config.toml
encoder_arch = "pvt"
model = "image captioner"
dataset = "rendered scenes of toy objects such as cars, trees, mugs and chairs"
train_examples = 195000
image_size = 48
crop_scale_min = 0.8
horizontal_flip = false
translate = 0.06
rotation_deg = 5
tokenizer = "word"
vocab_size = 62
encoder_norm = "layernorm"
encoder_norm_position = "pre"
encoder_activation = "gelu"
encoder_mlp_ratio = 2
encoder_head_dim = 32
encoder_fused_qkv = false
encoder_qk_norm = true
encoder_parallel_block = false
encoder_dropout = 0.05
encoder_inner_norm = false
encoder_patch_size = [2, 2]
encoder_depths = [2, 2, 2, 2]
encoder_widths = [80, 160, 320, 640]
fusion = "cross_attention"
decoder_width = 192
decoder_layers = 8
decoder_norm = "rmsnorm"
decoder_norm_position = "post"
decoder_activation = "gelu"
decoder_mlp_ratio = 6
decoder_head_dim = 32
decoder_fused_qkv = false
decoder_bias = "all"
decoder_qk_norm = true
decoder_parallel_block = false
decoder_inner_norm = false
decoder_positions = "learned"
decoder_cross_attention_every = 2
decoder_tie_embeddings = false
init = "xavier_uniform"
residual_init = "none"
optimizer = "soap"
beta2 = 0.95
lr = 0.0012
beta1 = 0.95
shampoo_beta = 0.95
eps = 1e-08
precondition_frequency = 20
max_precond_dim = 1024
one_sided = false
adamw_lr_other_params = 0.0019
steps = 3400
batch_size = 64
epochs = 1.1
lr_schedule = "wsd"
decay_fraction = 0.3
final_lr_fraction = 0.01
warmup_steps = 680
weight_decay = 0.3
adamw_weight_decay_other_params = 0.05
Rows from block 2 of the image encoder of a small image captioner, named by matrix and row number. Rows with one number belong to one neuron. Each number is 50 + 15 x the weight over its row's rms, rounded and kept within 0 to 99. All counts start at 0.
Before each neuron's rows are labels from the 100 images, of 14976, where the neuron reaches its highest value: "colour at peak" is the nearest of a few named colours to the mean colour under the peak; "strongest on" is what is common among them. Only what is clearly more common there than usual is listed. The data: rendered scenes of toy objects such as cars, trees, mugs and chairs. In brackets: how many of the 100, against the usual share in percent.
# fc1: MLP up (encoder.blocks.2.mlp.fc1.weight, 320x160), inputs 0-159
# fc2: MLP down (encoder.blocks.2.mlp.fc2.weight, 160x320, transposed), outputs 0-159

colour at peak: grey (51 vs 22.2)
strongest on: teal object (45 vs 15.5); green object (44 vs 15.6); its colour: teal (28 vs 8.5); ladder (27 vs 6.8)
fc1.258:46 37 77 42 68 58 37 44 56 61 25 90 47 57 74 46 23 45 31 38 37 53 56 52 43 52 58 38 55 29 19 50 28 61 63 58 66 36 33 28 61 47 56 59 63 67 65 39 54 22 40 72 48 38 49 57 55 47 40 58 56 47 48 73 42 46 59 38 43 72 52 59 65 41 67 42 38 52 41 38 57 58 49 33 48 26 47 22 43 89 30 44 69 71 61 49 16 81 32 31 83 34 67 32 48 62 57 70 60 38 68 71 48 50 17 26 42 57 31 59 54 30 75 67 69 62 70 46 33 62 36 73 73 46 48 47 58 34 67 63 64 34 42 55 25 33 64 43 35 56 39 40 51 47 53 53 41 33 36 44
fc2.258:52 67 42 72 17 48 48 77 51 36 73 36 43 37 40 52 61 54 41 70 40 60 53 32 15 40 36 68 57 63 76 57 52 36 85 46 37 47 45 45 33 59 62 28 44 38 57 92 46 57 33 70 42 74 66 36 42 62 42 29 32 31 30 21 29 56 44 57 76 20 50 41 35 54 34 45 67 41 42 76 36 59 49 61 42 68 40 51 68 23 56 49 57 47 44 52 22 41 50 64 30 99 41 46 41 70 31 39 37 38 67 42 50 62 47 46 58 54 69 30 36 33 35 54 47 49 48 55 28 45 49 34 53 59 40 41 54 59 39 46 62 37 45 45 68 69 49 69 50 41 82 48 47 61 67 42 58 72 60 65

colour at peak: grey (46 vs 22.2)
strongest on: white object (41 vs 15.6); pink object (35 vs 16); its colour: white (30 vs 8.4); mug (26 vs 6.6)
fc1.269:54 63 61 77 64 64 65 42 43 76 49 20 42 67 54 54 74 41 35 64 47 42 63 40 34 39 64 35 50 24 63 46 57 67 35 53 49 50 66 87 42 53 42 40 53 78 52 35 55 67 41 61 51 63 67 29 75 54 55 25 36 55 68 66 55 47 39 57 78 30 17 61 15 49 20 62 59 63 44 49 30 19 33 51 74 35 67 81 49 44 59 41 48 74 66 48 33 53 60 57 51 67 37 54 55 37 62 41 48 47 41 34 48 29 40 80 28 37 54 34 50 66 36 58 78 51 25 51 37 49 29 58 39 26 76 45 37 53 14 46 52 48 34 35 64 52 46 32 53 55 47 47 39 18 64 50 61 36 52 61
fc2.269:65 51 48 87 46 66 74 79 52 38 24 32 52 43 59 45 73 51 30 70 58 38 70 48 39 54 56 46 67 42 59 38 47 67 52 38 22 47 55 51 51 67 46 27 34 60 36 45 48 78 23 74 47 54 70 65 50 78 52 49 29 50 66 56 52 35 36 63 49 49 49 28 30 48 41 39 48 63 83 41 35 28 35 35 54 63 46 78 39 55 52 56 42 55 44 58 53 35 63 47 44 58 51 37 29 41 79 54 55 49 57 38 45 27 31 77 55 71 39 41 41 61 51 43 52 38 38 51 23 38 38 30 38 07 43 47 45 56 39 46 66 68 50 64 91 80 60 43 35 62 47 43 29 33 32 58 72 15 55 75

colour at peak: black (62 vs 8.9)
strongest on: orange object (34 vs 15.4)
fc1.281:41 62 50 50 33 35 46 46 59 57 28 53 53 63 48 51 64 19 72 48 43 25 39 55 51 57 36 37 66 63 46 58 36 62 47 82 48 23 53 85 50 63 38 26 82 51 40 53 43 60 43 56 73 70 57 69 55 26 55 59 69 54 46 28 70 62 45 74 45 36 32 62 62 42 51 50 40 71 51 45 39 49 40 65 29 52 25 69 50 73 45 29 43 60 84 82 47 60 29 38 38 35 72 79 59 44 52 74 45 50 61 53 70 51 61 41 65 48 42 63 29 38 31 61 60 47 71 64 69 29 23 21 34 24 21 78 39 54 66 62 47 61 62 63 46 43 67 40 63 51 38 51 67 55 62 48 23 50 33 71
fc2.281:35 49 30 46 50 38 46 77 56 47 52 60 40 11 56 38 56 41 70 41 65 73 59 66 32 61 51 56 65 38 35 56 65 57 65 63 41 32 32 54 37 53 52 37 62 35 49 81 38 42 43 36 50 43 50 39 65 32 55 68 64 51 54 36 39 57 46 65 33 53 32 39 49 54 66 55 46 90 47 11 37 13 55 53 53 57 32 59 57 53 52 25 75 70 61 48 52 45 40 75 34 37 46 41 33 45 51 64 56 67 49 58 70 34 43 26 46 51 22 63 36 40 35 58 27 77 95 54 59 39 59 23 47 40 48 60 52 50 53 56 30 53 76 19 69 25 68 43 62 45 36 29 85 52 45 47 41 34 21 57

colour at peak: green (40 vs 6)
strongest on: green object (58 vs 15.6); its colour: green (50 vs 8.3); sofa (29 vs 6.6); largest object: sofa (25 vs 4.1)
fc1.89:42 37 51 56 80 41 35 51 60 53 46 50 61 58 57 24 40 55 63 57 58 37 80 34 53 50 58 70 47 48 39 24 64 36 55 57 54 58 59 67 51 53 24 52 37 79 74 45 39 49 53 70 65 60 76 40 25 64 40 50 52 51 49 61 57 83 89 47 44 39 35 54 29 19 47 65 42 63 56 52 62 61 45 06 31 23 62 54 59 55 29 60 43 78 41 44 60 66 49 44 54 36 80 54 48 48 78 60 22 47 52 58 55 60 54 47 33 57 30 38 60 82 53 46 34 43 26 46 59 34 53 20 52 81 69 47 59 37 72 49 62 57 52 72 26 44 48 76 54 32 49 65 47 36 63 45 74 64 83 38
fc2.89:62 49 73 58 53 66 41 49 73 54 77 85 62 50 43 74 59 35 70 66 91 49 44 23 67 46 66 43 55 31 59 65 58 57 62 22 54 44 54 51 35 46 40 55 41 57 31 63 70 49 48 68 10 50 29 50 57 41 45 58 57 46 65 43 40 26 50 58 42 42 48 52 38 58 50 35 49 41 51 66 20 60 65 52 36 85 58 64 36 54 54 21 57 47 51 40 45 48 43 25 39 58 49 60 23 59 64 46 49 60 61 76 39 12 65 31 55 57 84 37 58 41 74 63 71 66 51 48 63 55 71 59 27 29 29 67 55 58 48 45 67 60 90 50 57 69 76 54 67 48 38 20 37 62 57 55 46 45 45 39

colour at peak: grey (46 vs 22.2)
strongest on: purple object (68 vs 16.2); its colour: purple (47 vs 8.6)
fc1.112:62 56 30 57 66 49 45 36 48 50 40 62 68 75 38 50 25 51 60 23 56 40 53 58 63 45 24 55 68 54 39 57 24 62 31 60 53 21 38 50 54 67 58 63 93 53 55 24 40 42 38 41 51 44 56 34 50 39 64 86 44 26 72 46 52 56 85 43 29 54 50 29 69 64 16 46 52 48 45 48 42 45 47 63 42 27 50 46 80 58 62 48 45 57 63 34 45 45 56 69 46 15 51 48 69 44 13 28 61 41 35 16 32 62 28 32 55 14 37 44 58 37 48 62 74 51 16 65 53 55 54 65 27 37 55 46 42 43 29 53 54 42 47 27 31 40 64 50 35 57 53 48 23 40 49 49 65 52 61 66
fc2.112:19 80 70 53 01 66 36 48 38 57 70 26 59 35 54 49 48 56 27 74 58 51 41 55 42 67 62 38 37 61 36 46 69 61 44 69 50 49 47 62 54 41 76 29 38 49 55 48 65 40 45 52 56 44 53 50 51 36 33 18 55 40 28 49 57 60 46 61 59 57 31 54 21 49 68 34 58 64 51 36 75 50 47 43 64 66 52 27 60 48 56 40 32 22 33 56 29 59 59 32 78 65 57 77 45 48 49 38 48 27 38 72 80 34 48 61 58 37 49 65 45 37 37 33 49 46 36 24 55 47 66 25 44 27 33 71 68 38 14 53 47 68 61 28 55 53 47 49 27 49 61 60 78 50 24 30 37 67 38 34

colour at peak: white (27 vs 9.2)
strongest on: yellow object (41 vs 15.8); arch (28 vs 6.6); its colour: yellow (25 vs 8.4)
fc1.80:78 35 46 70 55 52 62 48 40 34 51 62 48 77 42 46 47 35 51 55 50 16 82 71 20 32 73 53 56 64 54 39 66 15 55 55 56 91 43 33 43 31 46 83 86 42 58 39 54 40 60 28 29 66 49 68 57 46 51 59 64 48 66 60 53 62 64 49 55 55 60 45 66 41 48 80 38 68 61 58 65 56 44 43 68 80 56 54 78 52 54 48 58 75 28 32 48 59 51 74 23 48 52 49 47 38 50 21 70 61 90 50 53 46 55 43 69 72 42 83 38 44 62 66 56 48 39 57 62 62 34 42 56 47 47 33 57 37 49 27 49 39 55 47 62 67 48 54 83 56 58 61 45 75 28 31 35 57 52 49
fc2.80:41 27 46 61 64 48 45 15 45 30 34 53 81 52 21 80 41 47 48 47 24 19 42 51 67 41 39 63 41 44 48 43 57 50 51 77 41 37 67 56 48 65 40 78 36 45 67 46 53 42 68 30 59 41 69 36 59 45 33 66 42 58 71 27 47 58 65 26 47 44 38 68 64 27 30 59 27 46 61 71 47 39 29 45 30 69 64 69 36 77 69 58 54 60 32 39 64 58 77 48 26 55 52 17 55 61 81 57 46 50 60 57 51 48 46 40 84 65 59 46 70 45 49 74 52 63 59 70 24 58 17 59 43 39 21 57 31 60 43 38 84 59 44 58 68 53 51 45 52 54 31 53 45 63 39 68 60 43 54 60

colour at peak: black (45 vs 8.9)
strongest on: light from behind the scene (52 vs 25); blue object (42 vs 15.9); barrel (40 vs 6.3); largest object: barrel (36 vs 4.6)
fc1.294:64 38 63 33 82 43 51 26 65 55 29 51 61 58 29 54 33 30 56 61 52 81 66 36 38 58 58 58 73 37 77 49 43 40 38 73 66 23 14 67 54 51 39 61 49 25 49 43 47 62 66 68 86 59 61 39 47 58 75 49 71 57 55 38 40 41 44 53 33 26 56 65 45 72 58 62 58 75 47 44 51 70 38 27 40 69 49 58 27 49 15 71 47 47 49 60 46 83 37 43 46 42 42 47 43 57 29 46 56 36 64 35 60 55 13 43 73 64 43 83 66 50 35 45 40 34 50 65 57 72 39 39 54 41 74 63 40 46 68 32 79 51 36 61 68 68 54 59 50 51 46 40 57 50 20 68 63 49 50 32
fc2.294:72 70 44 70 40 56 51 58 44 59 66 45 66 49 63 75 27 71 65 43 67 27 42 45 71 44 47 61 52 49 31 46 67 70 56 22 57 58 71 29 49 66 37 35 48 67 57 50 51 47 51 43 43 35 39 66 63 41 24 58 30 51 73 51 70 60 18 31 58 56 37 45 65 40 50 24 55 51 70 75 88 45 62 67 57 46 45 39 50 63 70 33 61 90 39 24 55 31 89 35 54 31 60 53 51 41 48 69 05 44 44 67 79 56 56 62 23 51 43 56 47 53 64 65 41 37 75 58 37 52 44 70 74 34 33 46 52 63 47 51 31 41 52 74 39 41 62 56 48 52 49 71 53 62 47 22 59 49 40 70

colour at peak: grey (45 vs 22.2)
strongest on: ladder (25 vs 6.8)
fc1.229:68 46 69 14 18 36 58 52 67 60 22 23 24 42 42 33 47 40 37 52 56 30 27 39 77 64 56 27 46 53 44 53 61 41 47 80 61 30 36 58 47 52 38 51 80 54 26 63 65 49 48 88 60 67 46 49 44 53 71 55 58 60 42 24 47 42 57 74 26 70 29 60 42 38 40 35 55 65 73 67 36 46 69 71 43 50 58 44 71 71 57 30 31 53 38 52 33 69 40 50 43 49 46 44 61 86 64 53 50 64 44 59 36 64 40 71 69 49 36 37 56 50 22 34 69 27 69 67 57 56 65 53 40 55 52 63 55 63 36 38 54 64 50 57 44 49 24 50 32 22 45 49 54 29 42 74 18 51 46 67
fc2.229:37 55 58 32 39 37 57 69 54 86 71 37 72 56 28 42 40 37 36 64 40 47 85 71 58 46 69 46 49 48 40 99 41 52 36 56 49 41 47 49 55 64 47 52 56 49 48 66 50 32 36 49 55 52 54 42 49 41 15 54 38 30 34 46 49 74 55 76 62 92 52 31 39 47 70 65 58 74 68 68 26 63 44 37 65 59 65 71 47 69 49 39 59 60 70 74 36 45 25 63 45 56 34 37 50 64 53 38 69 56 45 66 43 55 52 77 65 31 50 37 77 34 89 26 58 40 63 49 60 59 62 54 31 42 69 55 36 46 55 51 44 44 40 71 61 33 70 43 49 38 63 63 64 43 19 63 48 53 53 50

colour at peak: white (54 vs 9.2); pink (32 vs 12.6)
strongest on: white object (68 vs 15.6); its colour: white (52 vs 8.4)
fc1.67:42 38 47 41 46 48 49 29 53 65 60 55 68 52 44 38 48 31 65 60 67 52 47 50 44 62 52 45 17 69 53 51 58 07 81 47 63 72 46 39 43 38 57 52 54 42 58 55 50 60 45 44 60 43 60 48 36 50 53 25 73 76 59 90 45 52 47 51 57 70 61 63 24 73 35 46 24 42 41 37 42 23 42 46 36 50 64 44 66 67 60 48 70 50 62 66 36 39 63 52 99 35 66 81 40 33 46 46 31 56 41 22 42 58 60 24 40 25 52 29 59 52 39 80 53 55 43 45 46 57 32 62 52 58 46 68 65 64 18 32 44 43 60 38 71 55 65 32 55 42 64 35 68 46 26 38 54 17 41 15
fc2.67:74 51 45 38 48 53 30 58 74 65 42 68 53 36 73 66 42 57 61 43 40 63 47 53 59 22 50 48 75 57 37 42 38 33 50 55 48 83 64 61 48 91 47 87 43 34 56 42 56 32 32 53 27 64 58 69 63 64 71 52 51 40 52 54 75 19 39 57 55 77 32 44 50 54 58 39 65 57 56 36 70 40 55 47 69 47 64 37 52 36 57 31 21 64 63 43 26 51 52 46 42 57 27 74 63 71 43 53 30 24 36 49 42 51 54 71 45 11 62 52 44 32 28 43 71 59 37 35 51 51 67 24 47 43 71 41 48 63 59 20 35 41 41 46 79 23 46 56 25 34 46 49 47 64 76 53 44 32 38 76

colour at peak: grey (50 vs 22.2)
strongest on: white object (46 vs 15.6); its colour: white (30 vs 8.4)
fc1.131:74 49 56 52 54 64 46 21 32 77 48 35 50 58 56 50 44 56 61 54 49 42 37 74 55 24 64 52 47 47 50 62 44 35 27 24 38 61 22 68 40 62 45 55 44 75 38 43 60 80 59 76 66 87 45 55 18 41 67 60 41 51 47 35 56 56 64 65 32 60 61 39 49 57 55 55 57 45 49 36 60 65 41 64 51 47 60 63 38 42 45 58 35 48 75 55 59 65 54 30 62 51 40 46 55 30 92 42 65 46 65 59 40 27 46 54 12 64 67 39 77 65 41 31 37 73 72 37 49 59 53 45 49 78 86 54 62 46 48 53 61 45 77 46 35 46 06 60 46 41 69 19 66 25 43 66 54 73 57 48
fc2.131:65 43 44 55 49 51 45 13 25 44 26 28 46 40 32 63 24 43 60 39 30 36 39 52 46 54 54 43 66 29 55 46 51 36 19 36 58 52 58 63 40 63 33 48 37 99 41 64 23 74 66 69 54 42 61 57 37 59 48 46 55 49 52 53 79 15 85 68 36 64 52 48 42 62 54 39 80 38 48 38 66 39 70 27 53 30 39 38 57 62 26 55 62 37 48 60 59 74 68 49 66 33 49 43 31 40 73 46 39 46 25 50 26 46 47 34 40 53 40 51 36 64 51 51 29 61 69 42 42 54 53 64 54 75 21 42 42 48 53 49 66 29 37 47 29 35 11 66 59 51 57 42 65 41 38 70 54 40 66 42

colour at peak: green (58 vs 6)
strongest on: green object (70 vs 15.6); its colour: green (51 vs 8.3)
fc1.298:38 35 34 31 57 56 60 46 48 40 31 41 47 51 37 63 45 37 47 65 62 49 16 57 75 67 50 56 58 47 24 63 68 72 40 69 54 45 62 65 42 47 48 40 44 17 61 51 45 61 53 64 73 33 40 07 56 38 36 70 42 62 56 29 35 69 28 44 65 80 55 36 39 64 45 54 31 44 44 62 28 25 50 46 85 61 61 56 53 67 68 58 47 63 64 53 36 27 27 42 44 69 61 59 59 63 45 41 50 43 57 75 38 24 36 32 77 68 44 30 46 69 18 50 61 68 55 31 64 45 63 74 64 18 51 63 44 15 32 54 39 66 71 53 74 44 63 56 29 46 73 55 51 54 31 37 55 53 69 41
fc2.298:46 23 42 21 56 48 64 65 51 45 55 45 52 66 68 54 52 43 54 50 62 37 46 30 72 75 34 47 61 61 63 51 56 76 37 87 70 48 52 33 45 45 44 42 44 29 59 62 61 61 65 54 74 36 53 38 49 35 32 66 51 68 52 46 49 75 31 74 56 44 49 26 51 53 53 43 28 38 45 63 49 24 65 56 62 47 78 58 48 70 67 80 54 63 66 94 34 43 56 70 56 55 55 70 61 38 61 42 65 40 73 64 33 32 67 47 72 69 49 31 46 60 23 45 35 57 54 22 42 36 64 82 70 43 43 28 50 36 22 58 33 56 67 49 62 44 62 51 52 31 92 48 41 69 34 44 24 41 40 33

colour at peak: black (51 vs 8.9)
strongest on: brown object (44 vs 16.2); black object (35 vs 14.8); its colour: brown (35 vs 8.5)
fc1.105:20 41 35 39 36 53 61 56 43 54 70 53 58 51 58 54 38 58 32 68 59 80 40 05 61 62 53 42 35 62 31 53 52 51 31 50 40 33 61 67 60 43 58 17 47 53 50 42 58 54 59 69 73 56 32 48 23 73 37 50 87 65 57 62 41 49 25 46 46 65 11 79 52 32 57 36 34 51 15 64 44 31 49 64 43 54 29 50 46 29 33 46 32 35 74 50 46 67 54 52 70 59 40 46 79 41 51 51 47 54 73 41 65 62 76 46 36 63 54 53 58 72 66 51 81 29 39 50 67 45 40 66 28 64 45 81 40 25 38 21 51 37 47 25 61 34 64 44 41 41 49 47 36 59 57 50 58 47 21 56
fc2.105:29 52 41 72 35 06 46 60 56 31 93 50 38 42 50 61 58 56 44 65 69 71 31 25 43 46 44 34 42 40 41 50 57 35 25 61 41 46 74 54 22 52 68 43 54 23 83 61 67 51 27 56 75 27 49 56 67 67 56 45 52 58 64 37 60 57 25 65 68 62 39 81 26 52 53 34 40 54 46 42 39 29 60 57 45 31 36 72 51 64 60 49 53 32 58 56 29 72 33 71 46 54 41 35 53 51 52 65 34 68 56 49 74 31 42 51 21 78 71 59 38 79 61 53 43 38 48 72 67 36 50 53 71 37 38 62 65 35 67 56 37 65 61 40 57 49 55 38 35 53 35 24 52 47 46 39 84 38 54 60

colour at peak: green (37 vs 6)
strongest on: blue object (39 vs 15.9); teal object (35 vs 15.5); its colour: blue (29 vs 8.4)
fc1.108:29 54 63 49 81 43 41 33 62 31 57 50 88 64 48 59 67 41 30 57 45 65 53 43 70 68 13 59 39 55 30 57 52 49 17 35 53 56 49 38 40 44 52 57 82 23 55 16 68 08 52 47 55 50 79 54 57 34 27 49 75 47 54 60 40 43 27 64 40 78 56 48 51 36 36 55 45 35 33 59 51 58 36 38 42 38 61 64 66 57 38 65 62 53 38 64 51 57 66 45 51 74 24 41 52 51 57 51 61 59 58 46 20 44 54 63 73 50 44 50 54 25 31 62 84 36 63 55 32 27 45 64 49 32 41 24 64 41 41 25 48 58 30 45 42 49 68 66 75 48 22 37 36 49 54 24 71 61 51 40
fc2.108:54 70 55 50 50 32 40 54 67 67 36 77 35 57 39 30 28 19 84 54 54 51 44 61 28 63 63 40 59 68 50 73 33 58 54 75 47 34 21 37 53 75 37 44 31 40 30 56 60 42 16 39 41 71 47 79 51 46 54 44 66 73 49 53 52 82 34 53 27 56 70 75 43 75 49 47 43 22 46 34 42 42 56 44 20 60 54 44 65 45 32 47 58 62 35 52 33 54 44 61 60 61 36 67 56 40 37 39 90 45 17 66 56 54 50 54 55 66 69 48 54 63 14 65 64 85 63 38 52 37 65 37 45 40 35 57 62 54 46 46 47 50 50 39 43 44 35 60 48 29 43 37 48 64 42 15 66 35 70 53

colour at peak: green (28 vs 6)
strongest on: yellow object (55 vs 15.8); its colour: yellow (39 vs 8.4); green object (37 vs 15.6)
fc1.123:44 55 56 45 44 68 56 63 66 63 28 35 34 57 59 63 74 42 47 79 62 51 54 27 44 50 68 44 51 82 34 53 41 47 24 74 55 48 48 27 55 74 54 21 31 59 78 52 67 61 34 53 60 43 42 65 49 62 17 23 22 33 61 50 29 51 58 63 58 33 51 68 55 45 43 55 56 28 53 56 54 68 52 79 53 35 42 18 51 40 65 40 57 55 38 37 60 50 56 48 60 46 62 57 51 48 50 27 48 55 78 36 44 22 60 62 74 71 63 57 30 68 65 50 56 62 60 83 47 19 67 50 56 32 53 25 20 55 33 33 33 58 58 67 41 41 43 61 26 33 27 19 50 43 76 60 29 42 59 37
fc2.123:43 51 55 44 72 36 39 56 53 41 59 54 49 62 44 79 49 41 22 42 70 83 62 56 59 66 46 82 15 37 34 52 43 66 68 41 49 47 30 82 66 65 42 68 54 29 41 58 30 62 95 61 53 67 41 48 54 54 75 58 70 57 60 58 56 53 46 75 59 31 58 76 44 64 55 50 45 75 61 31 61 42 54 66 37 46 59 46 31 61 47 48 37 47 62 55 15 66 24 67 25 57 99 61 58 50 60 70 35 58 36 27 58 39 26 53 37 43 48 40 57 47 50 47 52 43 65 43 59 56 59 70 51 34 78 77 60 54 44 72 62 60 56 43 68 29 67 30 48 60 36 51 57 62 36 60 40 62 65 59

colour at peak: brown (72 vs 24.6)
strongest on: orange object (45 vs 15.4); ladder (27 vs 6.8); its colour: orange (25 vs 8.1)
fc1.203:21 47 46 67 32 52 59 35 35 61 39 49 52 78 57 44 41 51 45 66 23 43 61 26 37 28 54 59 52 40 60 29 64 39 56 46 65 57 19 60 54 48 29 45 53 69 50 63 52 26 60 57 46 46 45 24 38 41 37 52 63 25 52 36 42 70 58 62 37 44 22 59 66 31 79 45 71 61 51 79 50 54 55 58 38 56 58 68 34 65 56 63 55 71 31 25 53 61 79 19 48 25 56 66 52 65 47 30 43 43 49 24 38 62 66 48 47 51 32 54 53 31 56 42 42 34 63 38 29 75 55 47 29 27 64 40 24 31 21 42 59 36 51 41 37 50 13 22 61 38 34 56 32 50 43 47 82 57 59 13
fc2.203:62 47 13 68 14 39 55 28 56 74 35 69 58 45 72 76 43 49 36 70 62 39 65 59 66 39 64 55 47 34 42 53 41 22 64 74 41 53 48 47 75 49 61 35 38 51 30 48 39 32 32 42 59 57 73 35 46 53 50 59 30 28 63 34 52 85 29 58 67 45 34 46 61 26 49 67 58 68 52 57 66 34 62 71 38 41 57 61 36 30 77 42 41 49 43 42 46 43 52 35 20 43 80 63 08 69 54 50 53 61 50 73 52 95 36 39 65 50 66 41 33 45 77 39 49 65 47 66 35 54 52 47 54 41 14 50 34 48 34 58 38 42 59 50 46 63 50 31 60 49 50 45 49 26 29 38 54 69 51 45

colour at peak: brown (58 vs 24.6); black (27 vs 8.9)
strongest on: count: three (62 vs 32.9); light from behind the scene (59 vs 25); table (44 vs 6.8)
fc1.32:45 49 52 48 32 57 48 70 21 62 68 61 64 61 59 52 17 39 43 32 61 49 36 51 46 28 52 47 26 38 45 58 46 44 39 57 74 46 50 47 47 67 54 43 49 70 75 49 57 70 57 59 62 47 27 45 45 25 60 27 55 59 53 57 68 74 80 71 38 60 25 93 60 29 34 23 54 64 77 44 56 67 43 40 52 51 70 40 66 66 57 75 77 41 54 53 65 67 68 55 73 37 72 59 53 63 72 56 57 48 33 47 37 41 67 44 73 32 47 60 72 63 45 57 69 33 55 71 60 29 24 38 62 78 71 66 70 68 24 51 47 49 44 53 46 53 60 79 32 43 44 75 53 79 50 54 57 52 77 60
fc2.32:20 40 61 72 68 43 48 68 67 17 46 39 50 75 44 57 25 54 40 37 17 35 35 66 46 35 45 51 45 41 57 67 45 75 32 56 57 27 53 20 22 49 45 55 45 26 51 35 62 22 49 74 18 48 48 28 66 34 71 42 56 55 54 48 64 22 47 46 35 59 47 45 62 33 71 40 24 38 73 61 75 60 62 38 70 32 39 53 39 44 41 40 77 17 43 41 32 78 42 42 62 33 55 43 31 42 66 57 45 36 41 42 43 38 80 63 77 50 50 26 46 56 62 61 32 23 64 59 59 39 34 37 56 50 55 49 71 59 41 37 50 66 58 41 38 52 80 63 47 70 54 62 45 56 53 41 29 68 54 63

colour at peak: white (45 vs 9.2)
strongest on: hammer (53 vs 6.1); largest object: hammer (28 vs 2)
fc1.182:30 56 38 34 59 60 39 53 72 79 41 60 59 27 41 47 32 33 44 36 50 66 40 54 49 62 32 26 41 55 37 47 48 44 57 68 39 31 56 38 54 62 59 57 48 56 41 26 59 36 66 45 32 64 77 52 58 50 24 37 63 46 53 60 58 42 55 41 27 25 65 53 89 48 42 68 68 42 64 40 61 78 54 63 61 40 59 49 54 68 32 58 43 51 51 63 56 30 05 37 75 40 50 50 50 57 35 28 27 54 40 70 58 59 43 79 46 56 67 72 59 63 36 51 68 50 53 66 62 49 45 47 71 44 85 39 71 52 42 27 25 72 50 43 16 19 33 58 35 62 86 61 41 67 32 71 63 53 65 33
fc2.182:42 53 63 38 46 49 41 25 68 48 50 57 64 52 36 44 31 34 53 69 65 36 49 49 64 39 45 38 43 54 49 67 34 61 46 43 82 47 35 47 45 45 35 57 68 68 67 60 53 61 68 67 41 69 60 38 69 56 18 27 67 33 26 58 42 31 84 44 45 56 41 67 61 45 53 76 75 75 46 82 37 78 50 65 48 31 58 59 63 72 44 56 46 56 49 32 56 56 58 40 66 44 22 73 53 54 81 43 25 49 48 60 69 12 57 49 50 67 71 26 89 47 12 64 51 42 46 50 54 56 57 70 64 60 51 32 48 07 39 50 29 56 48 53 49 43 51 54 38 50 74 63 67 32 64 61 65 60 66 37

colour at peak: grey (45 vs 22.2)
strongest on: pink object (50 vs 16); its colour: pink (37 vs 8.5); white object (35 vs 15.6)
fc1.284:51 66 64 43 33 43 55 48 48 41 44 54 57 49 58 41 64 37 42 61 57 52 57 46 41 63 59 64 67 74 68 56 24 27 34 59 48 70 36 46 52 40 54 82 72 49 34 45 53 42 52 59 49 39 41 40 62 48 48 05 49 42 47 56 71 35 72 26 44 38 58 15 77 44 47 51 29 30 62 41 30 52 54 49 55 69 37 49 41 37 25 77 30 36 50 53 58 72 43 19 56 38 55 44 54 38 50 37 44 61 61 34 78 67 55 51 82 43 35 63 48 72 44 66 46 67 44 43 55 64 75 54 68 58 31 41 32 59 34 62 45 60 14 47 58 53 31 25 73 56 34 41 85 69 67 25 31 49 29 07
fc2.284:43 19 55 21 46 30 51 55 63 36 36 52 47 25 37 47 40 41 52 78 08 54 56 45 45 26 30 62 18 39 29 69 37 61 52 18 64 26 43 43 36 31 47 76 24 33 42 45 50 64 57 35 61 49 50 39 55 37 43 66 47 43 32 45 57 37 38 62 49 72 44 58 51 59 64 46 47 29 60 51 75 39 29 42 51 48 37 55 47 47 20 49 53 58 42 24 73 62 58 54 39 50 52 56 64 24 46 53 46 49 58 36 19 32 50 75 33 33 40 69 84 43 42 60 50 30 56 47 29 65 50 35 08 33 41 29 57 45 59 46 43 39 58 65 32 42 51 54 62 59 12 73 54 50 41 86 55 44 46 42